Weights of a small multi-label image tagger.
Model: 10.9M parameters, 32-pixel images, arch repvgg, norm batchnorm, activation relu, depths [3, 4, 6, 3], widths [64, 128, 256, 512].
Rows from block 9, named by matrix and row number. Each number is 500 + 25 x the weight over its row's rms, rounded and kept within 0 to 999. All counts start at 0. Numbers have three digits each. After the name is the row's rms in percent of the matrix's.
# c3: 3x3 conv (model.blocks.9.c3.weight, 256x256x3x3), inputs 22-43, a 3x3 kernel for each
c3.67 086:481527528482513525466511471485513478499523504490466519528479525517502484499484523522514520481530503520499452496512505533470534481480500470509492506543500476492484457509505495471509510476498480505515514484514527474490483493491517493504494533532509532486533500505502511495510488501463506557468480535561514485532475494514473487504484510476493476493502488498517499534514549453526530505526557509502485503492458512547498531518487479516442478485512459498486511508502497474468490497565477507476515510525501495499475469493487498517478438452521497477523506513467517485478535514563478495522553496481516511
c3.68 081:541505487520503508471485527500450509544497522491547475522503493519538508529498541547473464529525484508480461500482521495495526511493497490511489478495465500558499512498512514482530505486508502530507484553497468475491497499521476508473452567461535554469525543471505462520508505485496489492474579549498454495527471473458511479496510512493482458522478503549505515496487510452501526508523488503498493476483551477533470483542479454542463489493543535499495486466475488527514503480556464485531499516499507535456496537490487495483454506461478468498503502463511500499490512461498503446505496468481500543
c3.69 087:517467515514525515518468520509546492508474479485505522527518477511516488480518503525473513481588510555553531464502505487472495504477518525494527508501476505546493507466523445482505532495559494538502490488514548492516502509487517504484428527506471489520515505487490504495477462504521502517504497504502532516525505456513491509510484498482489535464498463465465493497426492511526508493517498559494520545472546524547519509492495498521474502489505455488561507491503587477512537520507547465474498522515494479483489497478503600538498485495510475499481515500492515507498532467487509473486485508471486494
c3.70 096:523490490527492521543515483528468491492509519521488451497510511476473508475470495502511514492525475459520500456491542535491510458530515509505501518525509466500486521508515526447484507485508503506494494512520471534471483457525487508480502474521509530476528504508468531516503508476477526522522509515533448481513497478474495488480465477515488479540523515518453508492528542546465535536483513506458480489492495465534459514511495462529472505489531474515427478481472493517510471504493464463501504500527464508491469506523464476519519507510478512502504451504509512476515505468505512519476508519515507472
c3.71 094:506513504528488520474473519506528518524470511547510522490451501502538461513523546499527479551479453498517506479514485509446494489451488500524514507480490461498469487502495511480526508479519487489463531508467474455534504496540489497486531537481518474487514528504491480513498520530484529472544492482488491484493509477465508526491502481461477488465511463531514486496466516468520454494504524489508493498507483517473533480519487492542524484459511485482536564473544499546447494519494504494523498479524476485496483506493492525503517489472499467512505474506485538464529523492469517472489464494499427482
c3.72 087:501541481494498552466540466489494546498492522506536559455482500497487479458489527450523514504456459491490477504524507481505496488495476498470484469499492517485487457516523465486577540508515525488521519493495476471522474508481493528521531451505509463490490490472508471500469492507513509479483485523512510518524487510510518498474478515482514516500502498483470456514513498508496550480536556537485516469518473470507445488517487462537476496485485465526477557481472497561550479496496508471527528489472487526494496549481483478495479521472515546510513530483469477490489513467538515448472503507466478488
c3.73 106:514459500531530541475470452469485501460546514518482498522520467479542447513503496479512504493450507521494502509509484500495515547487513475458509531530503493511515436493487529500507536515556503491536520523520490452492513455505510536475489532528539507480494487480499483473500465503466485518560470499499503508498505521518504446521530513528455497512499456520491495461533505485462497497497485519455514468472514482507506493469445526520469478503521476511528483522490491554508509535452509454512481578481492509500505478501455522490498518514544466514521482543480518536515476509484495509478512494453511501
c3.74 101:521482474515508530433517487509509484454542518528503488481495504465493505540498464467565497473526510505518542558548503513495495506525516471474519506493460522493519482529509500473505507488479489489477482479477496490473506513460495501528485475504495478498484512470550468477488513513479501495528537501525516528462512489484520498475504528518529534529517489487483526506443498511524517498457524511508495489548470525522480500535469495498478498458498513522519503506485475528535472505472493491459488493492495490488458518514528497539502479478484493503498566539521525456532578458475530456510533475485474495
c3.75 109:491503548464508514518474508491490466524505510454503473509464507448512527488485502522520476460516513483470506488474464544505484494495553518487504505500531514530465471468551505525523494521532487548525492496486504519504518510492474508518489490520509500510505518494510493512468524506518495540470513483515462498516518460515459504474535511515507459508472466469501473454484495511514485467463544519513490515494530511558474495482510459524450514438463501516474524488493504508562498470458534520502472479504499490507514519525507468483478518480512547507484466464507484457508474492549490513461497530533516488
c3.76 096:491512508472511496507459496507520487489501453473493504523503488509492477480501539487517518538489533497527493507531537553447479500530438425488494486522531506475449469488515477471509496465517511465524469512507477526551499474451480541557494501455493458519499496466465495490500529537534492517485491473507489463477496511459465467480494502510454470513491512497487481517523484488521518497496515480574503474483528482485478507527483456485520519523496528538502524572512487523496498494495511491477492558498492523511455487529538498434492508487467484497494502533457464461528525515522498529488522502519506490
c3.77 099:478545469512522505531517468476520527479497462540455486514544482511485512493463525503479541520474448475509533514513458501484534478500509533510493474495498501472537487506496482500535464513480494495476487499568507526506460471443496525504456496508532488473483474497459516488508485489440514501519458485470494514496515510530492518511513506441490462524514480538464493471472467515486541512572503499536548500462533486505462501494516495461497487485497538472481507531460484550485482513540515496491469523469503523573528466523477526490516507475505499500474464529500526491489529518501476511488491488483564528
c3.78 098:476524499475527490533465491505515500495512534515511509504491515521510490505497491509490519525488466476496530498499500482507464492475499488479492532514489501457497445506472472462518482528489500515480492468509522464486502504492495561500491490479472521502456524505491534514547499533516463465525491476545499541535473488532509482471473515524483495465510503483471495534529527514461474518491489499422538497521530514535495497532439475505490538491477478554491547509520519539467527500493471530574512555471461534502480488515521464502439453511503516493525499442470502499481556462480513537498513512503519541
c3.79 097:543485471516525491487486502490509504529509491513487538510504529480558502487490482524504494529519449465509459511507513489528456494512482489496520495499545516496527479535501493447490512480536476523475462493500517514472489483513527521509499515473513497487523468509551512491492481543464506492453487480492486479527447512522560477489549505485515521470507481516521505469518545504506470502530505465475526486526440520537471490510457485515486512519522498472490497476514494507527531514524477490518532507496553470470465496465501473488544529467508505534478487512511503484524517517533552505546509514428473491
c3.80 095:478503467614519504509545508494500515506526511494500525470481533485498494527486473487474474494507487497510486495506510481497502465512531516510531511509489489508458467518499505443522469436492512497492529514490524555520469499508521496511464537484515521504483497469469503518528469530474554503480496519513504508512556520502520469505508493501490494475489457471503492514493473501456506535508464527533472491521477503490481546492510488463479490457514512504534511482482491515524519503496462527570487473520487491500460524531522464491548514490510494463510503506459483507551494539469458486500523511487479491
c3.81 100:477558516478495501520461478482513480515516495482498569500511495464524465514473483484494517534518440509445538487496514487494453495503497496478474519507509491496479470533526508466457509526457485480505519520504547502482505479519471526500507529478506514521491504509511488543494487540479513470481480526517493487503498474497487547501497498501499481496509500505483491493483537579481472484500491497536494473503496500500543472505530482537483485495504469500456486464490488491514503506539534550479496519489504500523538471548499474451485523530546505495492510457496479470476520554485521492495498498452465506
c3.82 103:456507509537451509516476494489523486540477429518502549498486533493512477493483477470485488497471509530490479491495524535515545543524474530472463497488541484534496446523467525522516513513513525476514478503471508480474533527493542501492482497471500509480522494520498493510516516528489504473517477483491489542501494474477468510520490516484476530526438476503495525521485531500492459484497509495481473509510481541481500537549458453554508514483505491489492511496504526507503505509496476486521504493486521497488488510510507498419484508493470466496492490486549451485549512478489475558488484509497501470
c3.83 097:525514514484463495500535550519506510484501488451504497482516490508490534491472536496484501506475525508512489501494531500514493471440477535473517488511488504491475531500471492464528519495493511519503521495487524562521508484489551478504508452504483507477530488516484502469510539513494509504468558496499464462531521517502522528490497491507488493517519524506545540534493500509495472482482497489522495472497538472527521525520486514543474502523554507558505504494497525517514512482497502476521483507503491475501461474541488528477508490557480490481510504520505539467499515510489514532505513528548522481
c3.84 093:518518526552448505503510479505497512554533487541477512479472522472539496507486514501513480512464469531495545512504528493491491465494494547496497519515445483457472467520503539458503509502472487503451490509518483520460453482492454593529500502506562525482529500493507481500463527506465508444515517475492514511505535525498489500467526525488479486480503463513482521476460501530488490498567511535577510490532494467512465520509479494507486527509475514513497489458518458483514471495485499532510512533480545503501454511538491481496541542499459497499506491500537491525508531525501499477493489479494503516
c3.85 114:489507499501552500543498499496483532441495488511508472506511519482523532507466490487525497461496496526453521508528493502548534506536554455518492498489523533469495528469519459533527533459487478534477532506452501500501478463541466509532501507497489496540538513476514522470462437499483520485533518472482528518489508490494497484502495464493492490526480493500506493490512486463497553499473511513521479499510487465488479489500502516528491501510514475516499536463451455470538471495494497517492505507484489481496536536502496437509503504507525493489524496489506557511469512495485492512554534479480469521
c3.86 101:515497475556487494515476525475475458503491456468529492485495495481534506488511464474480528492484543490523509495519463497545469489519508520513491501509483507512553480478541513491451480536465532492541515499518513502511516512498504500494509547538516499505507498471518504474517506495530503456528508484518480519491525467521527490515472508510481495499488479483527529506525502528478458504505525515529479503484464543453489534453483503534494545493474496550489509504485520497494549530550506493477528497526494496486515463535535519454496475496449493520489575470520535490511509474515451476533464469494480484
c3.87 100:469518473470501510470510484534502477510508478492528516493498497529521501504513489455519494514516516484483495534532510526534489526527524530481504464505524497436500490549468553511519502504523472519530476516495502535482457533487509478492506512498458465480494489472494522507510467487526522481462521488509449442491457501507521488513527482486492501475494481484459489547528503497507486479520459499483506530537529511511474475506485508526462511548459506496510497476500510536502517545484487502501512519521491457520500504515488552498484514484469503447499511501494506496474485493530502507487506497473503484
c3.88 112:561470522502469540507446512520497500511460499493542481464527496504484559506482470534495513530457529480535510514475475500508499492508538523479493505512477516547475482516474456465515539509462487484497542501523449520477550516552497515466496536480495483497469500493469470474518526511488498524439502516492457487467507517503534477528469503456522515545485457517503482503501494472498488506531447511524485566484493468509504505476518530486518516495536524529470535477473513514588549464519451511512528482489511471502499502501493492512491503471489486502516478526510516476488545517514473532509546543458484469
c3.89 095:477511504519518520489501541495464481540513470495474475530520525485512490525532522483517496496503464426507493489485498501437471526455502515469510507526502524523500510517501519502485428503494517463515508542480500492489477501500520526523562429521536500490499486489518541494501483517504523455455516488504519470493487476495465511470475512523520426443503503494496506475506529492486508497478512473477501483482507522493545540519496497512511563523516485492527507544499475493496485486484493489470512504490496494502510506484512496466482507500460479506497474468509488496516525463513533487536484511499523491
c3.90 089:491487508476498513483487506486513554511499515505482515510502520528528518530500522477501529524513511511498531508478488517488543541474458485487508478539460487467478481502464526503516487517504463512494468541519499475501478477457482492484486488485517498508507485512489489514499471492441545488503507501505462472517518477480472507487487524512472542502519461505487508498484480550483458495508516493515490508525504523450521486502434478515510557475477487477497508442501511520502474500530478518500522499477544492539485479485514519529495496505477511488471512492513521485455544501482494505521530486504500484
c3.91 091:539453505504479486517480538515517497492520528455517497498470511511495494491505500527472465464484548479519523488504497513473505511493457503542508533506513508520480482514493482477511490477467545523485479541497491463504523492517480529495544543464518490497537517462509505503509502511506520497502449512524534499456506525518449481513494481463461544511512471532480461458493445490522473512434525513476529504548521522491478550487445513487490490540506491505468479481527522547469447495559502485495506463483452487505473519537456494539492464484470463491488537510472474486564540486490504530488469482474490528
c3.92 101:511487520493461471552545510480503474465540492543528496503525514489486518473468520549505445532491432465570494507555498529547504524486470493499513471483482481492515526474457524521454503474491449519491502503523523508501531507531488508474494455468476492475502471482505502522500507508616493456471480530531468489507457445511475481445521526488493497478499492491502524501506488504480510531463475489489501460489503503469506528458541477502527477514472429510503488466506514523422547495521505499530460460493487512482504539494540507484572475449489488486470461470509499571496485505528516490494507460501526527
c3.93 115:501555469491479549535519485472534518487489528536467495511504505485506477491535520485512509512491513502493519519497509480504492473460514509478535502512551492513518503506522495455545475533497493491505480491479500535522494505493483492510533548467482529524490509522521490482510495470503521515503527479508488475527505510484465542525510426511514476510508462517468490492500521504490484496480443477517496512457526522515444535510468508535480510473503485467535537475539496461566455441584526518477531516510507505477532477502524499479555498490477531518434456568529581470490501495518509499464478527510492451
c3.94 122:498516468527496491472492509512490475487539489504484496516476494505488518568476493512543465507485490503511506486514491479517511519474491496462512508473473503467497470518470459526508510454533520504488495513489497482490522493519525514492478482504533497528507509494529486506541497471524501484526468468480458571501488557499488497504487513465520511500511466476545479473483472446520518505507529508515503497476515484483520531431530492446506480526502488515521491499479499501502554537430518514469488520487484515483455497517465518495501480511488515544473463554480488504499471476486468527506470525465506518
c3.95 092:499476544487475549500473520502466470508493471515450491480496487500493518506486512501469517486463471487478496523461504508481546501524477501497489503537532483495482530460501508491425514487496494503486469517491509487508522485483496488537516490531502485481494481497480493484512487481504499497522495550490487464493469527475526531517501527468493512478495518474534487517504543504469520506501522502468529513502469501516534501506518508537482523520511532497496497478452514469481509515493549480499507514525480498528440515522467487505499546502474500494492519504528450518534504461518508552553552502488509482
c3.96 100:490508482487540517468527477501522483502497513485453451522507526499514475501523510406471542541470513419519520484502492482497499474522509512500469493493503466512515520443484496487525461514470475486470495460500504469508484498525522527532517529479544481501521511479482508482496506505475537512499524551468520479459466526506491560519515508489521475476502560487443481485487486463495568491501499505513508546490490557536487509488453525511467518486469511511465535450478487503514524486526488525440493528497509459490488487522504522505468484458497543521461474531568487501509483538510522486490477468516467461
c3.97 099:509506497489479507490461485465504512477543537508503480476492461523494487473539490547483544499498505521498475528555502492527504499461481541507489469523487487492475486548484512507503514533551515480515472478487511538484507484450511492463514537473506454487526487484488481486470515538499472527539529484454436484553505481524517504520517502523480498485482494533549487478505499468469435490492495493495495505501514534478495484516493489541470502464488548519512509469530540456498489511473524486535510542524490486474516479483474503479502470491527488502472496510469488470536534450504505489474536497486464478
c3.98 121:496498484489496517498505494487460508508483536514510490483501498526530478481503508506477468540507513515482488493556493454502523503466494482488483498521481503574449483498485478528511502490558480476526516559509535469492504502504521501514493538492491506515514506515493502480500472521500497487485515539505469496538524510467490497466474491493540531530501456494491508523449491481484498526463470488529495515468477538480496466470517490431523489538490518470512497507508511516504469470523518484502473460521517442491510509496493516478545440509487510513505470499536528441491509520525532490497557480488483493
c3.99 104:541513485494535498497470527504459509505500506492497538505488522506498467518517504485530508499448495473518496495482480484568484483472557472519487521497494542481517536488461539539495501510546481467500488491468494485504479525501493494461521517481511520503530517467453524499526512492539521490498461491525461487454486502515501488493531477493536530474475451513518488464517502510484492529508497510510474543536503488498488446540485476504522475492513497513527510479504521497485483493494507493506496508488516482509479515495499541524461482513512475497516506464497497516512476504515528513484458469511482461
c3.100 108:484516505500476503505505487517446474481483510463520486501524483539465521490482518514486504555503494516463515497533510485503458515502511543494525472546525517493441491515493491487477508518494472512516525479494535500474530522495501510496463509490502502505502509494512500487495522487454486498525565504532519505534481497496521518511489503523469488477514490505492502536492511515513490493491517498511508496547493499483473500491514475468479474504514507507493522504511503451459556487491525532526500496509470488498496479521518556479518488512515499493489511511497527487528473499535496494502526512501492514
c3.101 099:492475538487535455505510465481507501509513489501511471527466501522465473513502496507490483466505501477509500463490523482546522500506526519498485500531494492496449504489567529522509503515481512458495481498487512514445491480516507518487520498486527500522479513488490509497531470548539502496505504455487436485483467524505531460495490520476501513503465469484485483515492506493513502518496513492497456436500538511473517497492467472547505492492547488510450526466532456484522527485491469526455526487475504485496499529504531520480481507486505523517521533501485532481517513494548510500488534509477511450
c3.102 115:508487497498495480517540497498498487502479488541557496505493503487517522509488520497498531478467493490514459505509487502470523478470457476478477493545505490501531483502474513482503467483458498515491501478484499501455531536497503492492507491506497471483492508496464512491510539498541484484448423486472493548516526524492444513511511461485518518523536473538483496475473507494513557488524477510482519502500523481459507473537485562530490510499502523508459535538470491507488457495425522453481494515502526508498499526512500519518485508467529496443507499532489473474472503508506466501508502499523538518
c3.103 113:441537507508509522530489474503510476468495520490506489519500508494459488513548475505468531471506453478505519480506540483472556485523519463551475510470466478550480505477529465490492474482516502497519523514481499517471529546513525492530506508502513524492461515491518481476525476496498521511510507429513482495510466482523485515504514499521481499508492488492490500505513485511470467504484504531489509503462475492475478540454522546490444507507539533506500495510466511513469469501491499470456516478500522479504499513483510504489515511480516502483533473479540499466518494449467476522527531493450535512
c3.104 094:530469516492549494489492502484522437510542572491467471534499497511524504473518461488472479479523526492483487501468460478460515473522477492499476501527587512491484477506476512523515501528483501492521499543486477485485509516499514448514512511456468507523518517493497479484518544503478506475483482486501481484487492522498507527491501504512532523507516537498530519502541511435489515491514508511458496499487494475473496512505535514483510492518514517500560477487496533487505500482490517494511511486513506511496504527474550481524500479504505465530502529498535516485483509505509466503475515519483469531
c3.105 108:507507503508527543478481481471503561521443516458525504472492507522478513483519503484466497500472547481500535485438506511532508478477460543479501468499466512523525506506574483517486532491495478486471522493506499428523515506505521483483542463537508507527487533546503495476466524503468498509475492461502495435464515553470541525511519507478473489517472472543517488532504500486495505523504464491510545515497464517555424518514484509498463523512518515484506492532510503533538549512530483466474515501486488500509499459533506500520506549467491480479471468504516526469470499528493491527523535515483460507
c3.106 084:531516519505498569505499525495456513508551516503498523519528504485505495469499499508517493544464496497505505494467512516513478500525477524534526499553523490545475510528509541473513553494453488486458476494493515544444452463501516532456491454540488442496497473491515453490542536548505470490478490555481500520467533490517501508519489496513495464499490480494512534506461506525504493498494501498445470481526464460480494472509506520483487491448500490480485525485511494486551481471525502531521515484514502486519495519520502494529491476469475510569500475457474537552495489541491537509493471476492493485
c3.107 106:512487505494483511481478516498535467507478546507475526479499481468509553528509481474487520506509498491529448488492518523527521489506476518533515537477520498521458496464517516450557487487511479476467460506524520507508507468514507483506497525534522480464494529444484474505530469476577539445480476517467524526453482503501498510475531538507466515501474499518472532453492541501475506492497511477513480484495474500511475500494519519507494533473478488465506490469513480520502478495528506546525466437488512498495517515487474491485502520461506490473497515490474522522539495495475486486479525504568557541
c3.108 101:518459498496473506539489509498473484470497497517517471471548503519506510512480495492536532517526494554496510530518511466554488545478505451539507471512466480603495534470507501542491488515553510463514479478549475517460485512504482523481486484514512526489491501511488496519511507500513484443447509490505526483479542434552462520495477516514514479509506465477486507525507505498488519527511491471543474496522510530467506530483512461520497507515544495491484506476483470481458539496522498477503524490524514479528489491484509526457483517514477484481500482511454529509482483482486516524513530510472508499
c3.109 111:508484544435532465502478504474505519474488497495536549462489496524501503533495506487464513495525500514505594471531451546512452520482509494528478467530469550518528509530481487497516506488531505477507522494447512552513508528505532463479493503475535513541509507486486461497499532512505478505463464487494464493511509508505514513488517502465519458514469536472515523486499512491528516498469498506503526477514518513482524510497531516494500524455477490532476484548487505512468523487560472493492509479529471550518509484488516439440505557481469513499499525507505489518512539543515464489482506500497507503
c3.110 107:534544499476478477486496514502516524499492503478477485533487502517519492514494536495489533473521513551504549541499481518528524493499501495498482496476554491477500441495490475469503465494552523501475475469528509501521522474521501450506462555511510506524490480494484478461522497480503468485480461536541521507518512481484521459512494506502466452510526448522525497489499462500541447473500504495507479509481493518484492487554468467508484502532482485534517489482496515559479469474545504504557535536498467535497479521496513488485506469504550562502480538473473514497512569508474483485527515492485483489
c3.111 112:545512524505517531522497470501506501512487478492474469512533533479476495498498538515516469500488503533511492492488496479473476465497529533498498559507512486504507507520538500478512459563444515522510483476528509478529464467485506518485512535501504469506521481540513519468513508478538497498494479481477502487538510501541511430496527531535480531542470465480505508525503553543529473519509473492512508463504496483499557477488476475493538488523505496480487467519550491514534520485530457461495515527494489530520532508483500512513473492501502510494515456551455507468529483536502511535496482496519489515
c3.112 097:527518461501432505461493489522529470501507528455509459499524462480510500503511515499509476532473493497472477512513519528487487465507514498472511528487525468490532522511528488481495503526544500504494488500502518492513493494455492469494545505496487492520486496510545470503549573508556498519516482457503550513518511498487514478520492504464513567525493476512496471472480452472460525512503504529501477497524457459484528457525561498481532466487558521504467479553524523500518503478504478533510521485489524505516467505506560498496521437476529489539488479544495457506490502546512505516477481522495522449
c3.113 136:492483487471509499482490477521499460484479505529491547530472500508486497462507502529494489458500525481508463532507486524498518523489497481512489539536508491529499486483536504509512490524497511471499508533501498473522501487512502475515498547490494491505502486500472522485466514505522498504496493456526481477507512486492516528490520503506490524502506460500503500510471501513484500479496499509519476524450506506497478495465543485527485528508458542482521455494485491488472495565534535466476460504524518484528520462496484532482594441506482514490510473546510566443462498455489508506478517538488470481
c3.114 096:505506526487485493496514474513499514493505492487510488511511535494494483498532523443496455474492491499544466491529509464483462504484518485549491546548510511495490513471474482506495515537475480513495533496487511510521510492515498526516482472520484509490494539488484530513478498471477509555498512538527481463500445494497498489480486506460464523501479494511541459503494499502438481476489491522528520485550504482470463512498509520511483510488483527497549487519514511530477472553600503511510522477511493504514505497498530489449454446509498483535468511520484568492481464518483517512528489523518494493
c3.115 102:452533534570523485533469529525481492476496497460516497527478504491493501494519522494527494477520516483486505483464449502501497525515490452545522505495487510471483506518497502534480504498481494515497482526524509503478493483444503516532465558531471504527509509487558499483484460514462482492472481497523483464528473496501497479477501498505524485473493523464467501579485483446540528513556476477538487497486519515529505512495521466476510511531502511511545492534462527516471533536501535468468486496476495497485486486511509481508550503456470509453488521488499490449453515510492476542468500491519507466
c3.116 099:512478466544479493525482482485538461500520510508508494514501490509527521482497481509524511501527518529510503511477497510484533466517534486434499538507480552533507477487493493530495491524492524537460504494466498496503499483498450481489496513512495497480511507494473487486488511505493499495510547472482513492466484511457503490467514495476478502511470501507513506500480481472509500464495496484484464480478507487494483478486495513493516504493507506507499471464514525514491510507504533520502505516509493503519510519494531494529562445553533484530451470523515523503496496491531461544496497480479497526
c3.117 082:495511495524501466469465515482506550522474464510496476469512503460464507509530538504535509495477518504491508477496527505486573470512540502499514515494516494477518534506434491470469499507488554490513523493500487526526501508467517503474492474510511474535500509525494503503515535496490537471539534483487497485516520515521495472501551487533513509534518470465449512502560509523460518498486534478471543479517506457541488480543441526521473513472519451482513497468533508545542483461540519534479476509514533437508490483473532484476536472503527495530533496492463547515535488498472483533478503542505495521
c3.118 098:435497498505461509535490484487492537511494511501491493503502502531521511536512484507479486469495493484478517517503483498512505483482498437480513534493506487476503473530474470503498558484470495489530497452461494505483485537479495491514483505476482499493517498477530486497473512510448516530482523505530483468532492527491510541513508473469537519517461488471489514524438516477509518519474529482482459514511478485488495486493495520496486473469510449518452516474499492436528542540496491510466503501512520483483492503533506496539498502542452487493516480485485491484484477465498507508430504538536507501
c3.119 108:499483496499526501486494536514523483498503527526477464526528511507534492510512506508488467446475509493508502478513459485521482520508535492499472495540490498516510513478490502525545524486480496497501501491484490464485467483491510436465500528504524478487493534520475516514516483456472522509499454518465480515489505509508531519536508478474470524516535478538490519485515493483485502529513485471502531526467489504533513499513503497449518489499513512468479478474480488495459498534512513476457496478482518508512545531526454519491504504485486468429500445500504484474469532445516500486487479486489498489
c3.120 079:525516504513470461503494538472485589477532504489480484473487507473548494467515483476472474470505496483483496499515493507484414511495499493504501520523506473468485494473454488511460475465493502521528473542502489498499419562534527490520497488471485495503500511495494549519471535490523483518445516494485507511482498487484497511529453488473531458507481457498481504538495504489471514492538559519505492492487506500498513480520494479544483534470507466464500513510468514485508516521467453460484482497474489504549492495502509480516491515498481432463519475500496512542510473485503512516504505478520551488
c3.121 122:487499491509500448534494492485489523488506501499493498520511519494528484509480502484475521504508511477490520458502528508489483534513505495498514501439381525459529535479520511541475550465519519465539510511509480474503484495501521489501489516516530504487482501485479477494554497467558490510490515495529531549535508485482512497478473469517508487466499498509538515451486438527533496508524493465521521484498500472505505469486497472509523473502515478517530492519514509511480508516497477485503503547471471504487461507533484500482556520509497499494503527499477484530524513490509487518535523468467509491
c3.122 093:515545530541492501472477500541564507527547505487463499497511478511491509479517463456512516477527534481542422467527510525520479520485489544444507480542490502538508495511527498519450466483528536526503487485492510507449480520442508495509519519525481505522512508508471476501482504506491489539453549541471493508492464465507474536514456468493487464470528524471469455509484456488542482532468497544508510478479529520487541533500523483510513517504493493506529498505521533494537517523482481444471511502488540500479495489511517488491454466487502503457500569512547524484486512508495489509520486571501479516
c3.123 098:489491475556479472525533489475491504509512466470525469487485509539525512514478491488477497513508533533505520513484490476518542505529450519456461576490575511483443488514506496505468499529532469515510488475530411489479501468465487523501516516513493515519509467529494512511486482501518514486470444501480495515485476519477541538503470493453542428522481498471526462530502511450551478484486509493478470490484547520463514500546528525490515491482501477553478462525457491507489501504516505487511500525503503541481508446491483463493526510485489482468483556484529500530468488508491510503525491474494491487
c3.124 101:498453487529468508505526503485521510483502532484489474493496468443507514467532534508496492548538503420490534515531475503491522522517449495470491481538519510518459510478461506498487508493487489528495527472489472528471518503507469520499470495507530466515487502465523523475531463492559546424485518461495500490481480499470496515519486482501523493470529533464535510518470446510473513514548504541494487532508490479495499499530497489498493446495504488510561479496500479518536492486477481498508529519470504481498531471487484481502491495484497488471515536496488459473513496494493479506445523465512480501
c3.125 098:490517563450519546502500476512510490529485480519466497480479453503489475501489504536448497493505508499505505510476499508507507486451579516523509502538520513516501486518517487535509507532515502497484445495433503510510493506455517524473519464487505518497495532513506498494528471537504452553502531483493534496489553533494447472457519452480511495510533493485501482493508540489518482524520488531511483494494487503488544536453553504445543527477483482509465496515521520483477479558437508475506494485528519468496529504488521520516536503522492466470517471521456500533481485586490470494538495498472500491
c3.126 088:476519448516501505511483461487499472506525495475539507518484493490503477491493553513474519507504466497488565467510484492490507492488557504514510492485527475495478531523479465515504549475512488541517526526506494441533502509533556477516495520529493495495500506502495519535506449484550502554503490531521501490487451517474481508477526492479494494495486503476494470498523452500489468529518458478538515487495508514488525478519559560473535498555508507475443520501479492536481487558554511460484513455484521516481506500519494492501521520480425473505499480547513516489491504511516508484524494483497511493
c3.127 097:514500516471469487506457484508503445503498456536530516498463441496463496509470490544496518537469459475511531496471532491477498512489492492492510510497441508491457487470516499473484507502465549498521459498464502484511511484480491502493517491502506490470491512469517501509463516484518466469514544486492460468502524488493527495483493523529484479522475505513526485475478549482484483492534497492507476480453533501523509488494500527464497537489478511536500528519491493517485479508523502513510486481521453488505461472469485516519509472511550498483540514460561493445515514473510512466517518517482472485
c3.128 105:492485515496500489526519501482486492448509516452529560486495500521514486513502464490488495503525526516475500510500505482508476496493524504481497501509498492532496496522506468494504568489490503507477496470465542547476507497499495496484526553498463498504513516465546504492494497492494502470514501466483497521526503496542504508512478496495528551434517487456516456506486522517514495517473496498503497469489556486492501467509540483476532496485478446437429470518479464500487546497545503516466505511508499513508490502480504492484461538536503525526490498521479496489480465523488509504555500537486502488
c3.129 087:535505540525494537517488444496479525523493458504521457535532502466466477524491491487498489500526441503449539506522505506522453493524526486510533497477483511532506472474531479443475498539504537514507498515472519521500506503492500495514518512455525470492501484473534483492500499524474520490509476489499468467484456480449474482488494523465493472509481520496509530484475525501465485458516526513497505478459518505488557456495491502485493491516559490554472475535505478514470509547485517539490527462517533491493481507535502541492477521498502476458528467481521482497475548509491529472499478488478469496
c3.130 094:473526483505462534497496495515525548496533479525478540490500492503523474488513486478525484507511485525525468537511469495529489475504549514486494520522493497471489478467479523466513507508531523504499518501490503499527493455492463429500457472470481494505503504539500534531492516548506524517470494509503461517487511478463448487489527497487493489466504532493501513494514434485500486500520556499514547534538496540541507514529469529490478463470530465524488526491524475497465490492496512502450465517489455492499435537492535485484500499458469490497485517516562498488534532498504496547499503477496486486
c3.131 099:482431532551464468481498555567491488484508501463473482476513475495504507482500523499534495513495462529440554549526504535495494472474477465468471543548500493543513486438509504478468499541484480461534520488496538498492490534498477508564530472517496466480496454480504458498573522459524523440510538502495476490497515482450489488500482507517519491489492492502468512564509504477499436482495496506491512517486497483454502513502477479502472493533487498459532499506501480540493526542490482580533520538480494493508480479488487506513467485520513477524523493461542501481531547486441510483426500486471491503
c3.132 102:479488524524517457514474497469492513519475516490488450482492534508503492512511494466497504487518510531467503525461499504490436476515514481519469478490524474508504506516480507470494444513499510471480487509492485499515493529466537484469449505480544465536507511526529508513430502541492502506483490470456488473517455458506497503512512519525506542489534508460537468470487553505498485512507491503478523486557503505496491479504487451492493557487490497518485518491510496526509482505483542447508520494491513461453503498514513499518490507461534510463491516525527527509518513484486522470508492534497488510
c3.133 104:507534514508550507481483516497530466522494487487510504501526476512516512474483485495518523540504446497476487508482519524505498543525538494500452550558504463462490514497483501529432537449496496519519472476464491502507476495517520456490502536526505555491495515465513491543537519493506497492431507482505505519502486510495494550488488475479532480490504490505460468537482530483454500501492466507465445504485526511467561482521512485493495483465533481499496455578519480518454508525519415505482503510514508498516503495487529513466500511474517490484478514502477505496471503492491541500483489492546524456
c3.134 096:498490493484534525509532484517508541468521502506508505485507491527476534491504501542491508523468514505544468529450475459503497515505488487476532483540454523505484538485515427523499503531450492516522520513486511499510506519529505472562473551523522493539489476506525486503528474522544492546462458486507482456505502502523475515495528464511432525498497515528492508483507499459508499502539495483470531482514515496529512509462532464489552511585467437515546504493486530452515520502544496509486485522495522533556489479482475530473487477492487514508483496493481532522470489526494498529518499477504481469
c3.135 097:501515511464463476507513520494516467514455491471533504491483504501512479509515488516509506525512499521503516507514500527507564501499487498460469482610474498529477452498509502492496491466463535502502477478562499540512511511498503525481488516523525472519478518505524492517514508514491473468539494499532482499478494521509516459523515525501521491540515506485501475496461511497525515522516502482520509501486481447476469503506514471448487513492525483502543515465489516479506487497497560534501472518485516541544513549475491493508482496515485482523517472503521516486489503495500467499456490534513494473
c3.136 094:483508463503518507493435491528458506471486508514490538514504500528500490502479483521473465506463510480526509503517514505501453541533494484494520541496475520548465508517515506452468513461474500485498485518528536523535529499473488497536491544471466483481521510513522468514485478470511481434533520592511462514505485512517515503525514511489497503467495499515489527505465458510462489481509472500528484481517476486506521488480449527494458504516492486514504507526512501482500484555542523481459487497482479473487522477463488501509517535517509517494505490507490495508462467526490479503525504514485475472